python train.py --arch="unet" --dataset="made-up ball-and-stick molecule models" --train_examples=195000 --image_size=48 --cond_dim=256 --weight_standardization=false --blocks_per_level=3 --optimizer="soap" --beta1=0.95 --precondition_frequency=16 --max_precond_dim=512 --warmup_steps=410
Rows from block 10 of a small image diffusion model, named by matrix and row number. Each number is 500 + 40 x the weight over its row's rms, rounded and kept within 0 to 999. All counts start at 0. Numbers have three digits each. After the name is the row's rms in percent of the matrix's.
After each channel's rows are labels from the 100 images, of 14976 (inputs lightly noised), where the channel reaches its highest value: "peak on" is the class under the peak; "top examples" is what is common among them. Only what is clearly more common there than usual is listed. The data: made-up ball-and-stick molecule models. In brackets: how many of the 100.
# convs0: first 3x3 conv (model.decb.0.0.convs.0.weight, 192x384x3x3, each kernel summed), inputs 192-287

convs0.188 097:484499415472479486540581532497514514495515500434510492518527438492488522475521412475476503494492521411470537513506460499424347500497446606439609496466499497479455506478518496554500507435506458458456470518492427465429488540405535545402480467470426523575472496462447531514434582442481588637
peak on: white ball (43)
top examples: space-filling (80); balls: twelve (33)

convs0.138 089:462462506440545486446476495497479544549500473529497540467483465461506483511451492530425512587499411550519510500476457428492490460468527597518480510552506535514442553472480501525449367539428511532416510559507559535478546491497499387422469561531442420513525321569429494555453451488449508492
peak on: yellow ball (48)
top examples: space-filling (99); yellow ball (72)

convs0.64 105:483494594554394543497545494615432488498512576568545594499448576545503492494552529538598502445478429523573508506465574497547571501502523494484543496411502497486565426550522527413512549617524533485542459458468434493516460522577421540471517494493602490443486549491490507509541567515491507398
peak on: purple ball (53); yellow ball (35)
top examples: space-filling (100); purple ball (63)

convs0.172 095:430377492470437620581543528481454521510565550507516539492529432466450535461525436496550531439527550625476476515515528488469449475466526487441495553461622525502521492558496539503500509580556461380589587460416587476492474504594483553445456489547419494499512592454396487568514520479480447431
peak on: stick (40)
top examples: branched (91); small balls on sticks (74); balls: twelve (44)

convs0.81 087:429484527451521536542548480559467378430518426438485498510435478479498473386489453477445476504390524458471475559592494446494513370549480448514516554520448454499526554615379511468525458449537494485449453400717412622536594471501462466442502502502522413516557422552582580509537465509491511493
peak on: yellow ball (56)
top examples: space-filling (73)

convs0.156 103:460475444475457506503455495462460480494459411560427450457557500504510469489459501497457565587502506531500538493498549533509551477462448566495489498457543522464490525494501502417504512508492516516424499491517488520471525480571497505429477524382462510450497411454524491494484402540548407499
peak on: grey ball (42)
top examples: space-filling (100); balls: four (26)

convs0.73 092:521508498489490522527514507545000547478516519499532506535473522479517508496501510493508494502491543517434511525504485485486505507555496483521500563493481535499542516459516524505563478492559506476487475467306517198532511472513459523454471493486484503512525518506505579477520497537525501510
peak on: red ball (35)
top examples: balls and sticks (76)

convs0.85 089:554513452375471562453477562567544458536558493572527466523574485521460538496520544590446561524574486551598554517522513434503394512543523436488509479423509479505517478526487466494499490612504523560450463480540475529464554496448490481475548495596522457562527436553521584475429561389539531541
peak on: grey ball (52)
top examples: space-filling (80); balls: twelve (26)

convs0.171 112:430475344502462470410545505466509480447431452466516554533523523452454565523453517486498418501520496462526552571502408567445509518530458322449535481483502443203474488542439350501532465478482523454477493523553495461494550495488359474429459498513489521450526485497494464506502542493525437533
peak on: blue ball (28)
top examples: small balls on sticks (85); balls: twelve (46)

convs0.121 083:428481476547436500482497572469484514532525411523429453488530489611598501481546541483515487553580472536424500529477515521488454517547474471494423493456501546547487468378463543517438414583540489515498446524505497502501531490475504406448441539511437437476500445460546558503434576456502470481
peak on: orange ball (43); red ball (33)
top examples: space-filling (99)

convs0.134 084:612502553545512627556468483482475406550517630481519443559504454496564492484465496592535521608535555469464503540506500482494451521491433471521455516550575535486444548521518414490495565529562402499463509434563568567463482545536491527516553502459519477524502471554465453497515510560487476542
peak on: purple ball (99)
top examples: space-filling (100); purple ball (99); balls: three (26)

convs0.61 083:548467536494447484508478489549486479475609535611568458456499473537533505566532534415529538493546478491477487454453503598447449540531469520445523502532547485420524482545481514536535473506525488448497544489444529488487456475455476509486499457456531554477467476429508492434527572465520547457
peak on: yellow ball (26)
top examples: dark backdrop (100); space-filling (80)

convs0.42 092:520599472497529576498470527506460491511489459538490522392524543457495505473496525526496546450463496516506464412511504469409489500533466543440470393558535523484508441470498509505497486481546540519472474453476452527546464465543443584475516508606502539497528517456491404424513449457500482354
peak on: stick (47)
top examples: dark backdrop (79)

convs0.140 099:475510536458444444512540508477490484533488425494461479409568447510542505399458486539442410579443488503473541502412421478469562518524446473533535487437473528518525523499495493473496468474500526505460510486520500492445465461522454470459474489539445429440456497482534530529492502517488460469
peak on: purple ball (42)
top examples: space-filling (90)

convs0.120 105:420446430524427471485564476456519489446528538549566418516485510560467468490457462500487486523472525536462516531423468471505457466565497519499527461423506466494469346441496649509466458466593522543465519475527488464502477522438575481510528472580519404435547479430497496466566522436524548558
peak on: yellow ball (38); grey ball (26)
top examples: yellow ball (69); space-filling (62); balls: twelve (29)

convs0.115 090:369481579502462531504465548456472594494461577507431410549557534532495520458494494454531513494506499514518457518458516519449487455437499434492611499568477542479527564474511464488525485489466548515494519517508564538470529502511533469489487495564501524462456507437514504494470461527507448496
peak on: grey ball (70)
top examples: space-filling (95); dark backdrop (90)

convs0.19 090:511493554460512487536603441485527427572461493542539461440566554488452493424424515485456440469526528552471471554491522450503462536500466466459500453482635539527469474498509516454501413516541555548460526480500517477491524502434407464502542547510512401476554397468440469489508497523551584486
peak on: blue ball (31)
top examples: dark backdrop (97)

convs0.83 083:437494376505445543518422494494521522589464417511448490508475495416536500514561545561558466634563497483485509588590579547521444544471547527487482474519516475402559532522517521467505543441496529497522499570640465625567404540581459437516528518381505499475454457499556536586465487537585435578
peak on: purple ball (29)
top examples: space-filling (84); purple ball (66)

convs0.0 084:525475455445580556444499444517520559485481489487451467519492487527463511510508515499503556481462389481561489507557571563491483558378478551433443486491474481463468432480511564411540501526558493482449522486377584550541520507557471402461548587482456447560450409534516497465462437472460482545
peak on: yellow ball (31)
top examples: space-filling (99); branched (86); yellow ball (68)

convs0.10 081:478517492545546479592562502605446419493424461518548491476548515462430539489507494526500563482439492519612506567510351590441527520532390590487571423555530479614448458569501475475550407500472505551485565501543468449406603541500411425495490526436445510478552471458491468464496498476483399495
peak on: purple ball (26)
top examples: space-filling (87)

convs0.39 084:530462510534541554458516486503521490486515474494494452470494519487506538460544466536449477489487434516422470519499495513437516554430527528525481528541519535597429504522442394483534542497469548598510512472537564530475501405495365504557551523514410491540502488439515572430553521455447540595
peak on: green ball (33); blue ball (30)
top examples: green ball (66)

convs0.70 095:518519493503492553603465445528466587491515519403443524535482468592549446500460485514527460526460517484556489503584491516485526390516481405464527505549580478458490495433520488480533363523404413453473423590478585470494432556524573475494532485490540482523500483524487497522435422453468454512
peak on: grey ball (58)
top examples: space-filling (78)

convs0.2 106:609537484499376564469512489521516542469449532412500470484563512449609529488486535610469448488450526518521478476513404441452493478532532491507585460408479495367575607558442324481538457446468512524497486573519477497430468491493493496514518412413423521392484490464491503540530507432475467475
peak on: grey ball (55); green ball (28)
top examples: space-filling (86)

convs0.170 094:527513410562526556483432515449514486545525601462499518578537461555564527558513526394551531547523457473533543520457564571435591464420467565474507510476504558434518439460600395448526424484493429514497563484460576452489511490512434541525569475486421507480458438517487450435451487476513482480
peak on: red ball (32)
top examples: small balls on sticks (72)

convs0.176 145:378530518506527477478508435488499521537494462470496477483517507566536537503520494224478470489490502527520501487498485512485502514481541530485530488330501517452502342512685183492553478526490493597462517452490514486440547481513342513501476554537473531495514519508497507484517519495557489492
peak on: red ball (90)
top examples: red ball (100); small balls on sticks (68)

convs0.100 109:484479550609547429456369554484455412640538528475478574513581507549518538468534469505454511507511507488476479586558660403503414479404472503482530472531487540525498591521646537488467461422447519478528429395497595519470475471505473490465482508466535545486462474558517524508481482500492498464
peak on: grey ball (95)
top examples: space-filling (96); balls: three (34); balls: four (30)

convs0.163 083:516499461511518552535493503486512544454427502552495444488509430468492496460465517511530486480534527531446503476481532442551522514458504536483435473499422501493564544479511466499448391599505503530509471542487521510483490532453522506558482568536480592517217448476551497560375514579546598517
peak on: yellow ball (35)
top examples: space-filling (100); balls: three (34)

convs0.69 103:462415506559422478506524485451525500547605617480433483497538502543464387467532475489556434502488497372441517570559501518537422488540570463486558544472503496526506452466491498550440493431536507420532491584544493508488456460494540523466455390535423522354496498527451545453500413529445578361
peak on: stick (83)
top examples: small balls on sticks (99); balls: three (29); balls: four (27)

convs0.147 095:521505477492489535530494449520442479510486446561429466420503520528511473467417560505434480613497590503504475482463438536529598556542554557500557440466482440486525476462533511459505503514514554533497504513519468491484451497499537566448494458456467488450327519471508394457454571501509542494
peak on: grey ball (48)
top examples: space-filling (97)

convs0.24 093:476522466540430501449515411450493559565460518475507495507520479478496525491477506545525474454552604506560409467585524456509556419471414542475510543479418495463499564438496335523513387449471605537470515637466507483492525527487454419523535471491481484530526295519481525469484460546547570469
peak on: green ball (36)
top examples: green ball (66); balls: eleven (26)

convs0.62 091:414478555561423502507483346437473460517485497471454416526551556628469472440480462483415462448533538476507494559568451485462514358555532386524542501512412487502504472389554518499541504573538509487459463557489491523494540592532473533477529515433635480464518510504457439493465525538504523479
peak on: purple ball (67)
top examples: space-filling (99); purple ball (79)

convs0.44 098:489494480467446526494435428504560507442476476542491414488519564575532509538537482496510504444404574409531420492538536525403540546475533422460503489532548418506460516514522501459425366464506535488486484428517511469465440482483482585556503532517533439463470502457495497533571518417424462504
peak on: yellow ball (29); purple ball (28)
top examples: space-filling (100); balls: three (25)

convs0.112 086:424511554517588526505508580480533440488486502491510527435470472538489486537487471524508540516484529540537457524486545551500386514558581514518550511509575549571453447484487529544497558432539522527419490529516476512470483561565496476425468500430541390516423493467489477542492419528391576579
peak on: purple ball (25); yellow ball (25)
top examples: space-filling (87)

convs0.104 104:585492552509441479426540500455520499495502583432459564486422516437475518464565481464541469478543432461569482604561539475494479471524441494462481489482560538445465496497590466526470455487447461463430392468495473477457510585537480511468481531538591439381444488461441478482491498505527475460
peak on: purple ball (49); yellow ball (41)
top examples: space-filling (100); purple ball (64)

convs0.29 091:456498473517414545497543535477528518567455473547534426473515405605563516504453549535399416489520583543501415408448483514484558491502575472530486463518435455474378519396565515522450401584507527500445499570515536454391483544452553511532487557406533418474405328460520463493463492469525546564
peak on: grey ball (52)
top examples: space-filling (99)

convs0.67 103:511530525448422453472512550513458541501465604494567431492471499549456563555429517541543503414481563462577498536504538534470437437513484536404489486452463475423547490448568521512422360518532454416511516449628531595502465475517504543504519543500442508543489601488511487495527402456556477488
peak on: orange ball (34); grey ball (27)
top examples: space-filling (100); balls: three (31); balls: four (31)

convs0.173 096:455544438520488471524429430539500510576514424449570545442438505562500562537461532340507471581412522450480480480624538584535476504489476429502443520469488519459548512520654268513576514466483494565526596503524570535490450448544484493484525475515419492539459599570549441447640604517447432448
peak on: red ball (25)
top examples: balls and sticks (68)

convs0.110 098:490490535517483472569498538478459548588446625484372411451438470408529493538478478461567557449489464478443493572494530496487511476510487572514538411493495486395486457536495645531471526390482491373490485442490512467535552497564510526468532558463515457539564514525468418570462432489557614584
peak on: yellow ball (27)
top examples: space-filling (92); dark backdrop (83)

convs0.133 082:603452516564459506543445398530495471504636623502508500447557443428548498506511486580524495570498448460501501547525505425468411420552403420442515493478555508560447547518519466463511466462468429446534519570496502510564477492459541505507538441430528492526446468487478497518530524547456490458
peak on: purple ball (36)
top examples: dark backdrop (82)

convs0.88 083:430530489531360530552464492529430458547528582474563544404561554445482496497470561416485548543509495511475520465538402485432498415563542662567553563530447549491453506469510504499466437455534508480473491333518499525553451443586557571446507436446497547467468541533447466396490465434447585462
peak on: white ball (44)
top examples: space-filling (76)

convs0.137 101:474488544488451515460499509481468520553426463510442505470572480508644419512424579542538482565501472510491450453435482495510574623530491451513494492481430477541445515462504481440528461486503534452498480514479479504468478508510463480458449453453493474462478443445536485497514474570499427483
peak on: purple ball (33); grey ball (30)
top examples: space-filling (93)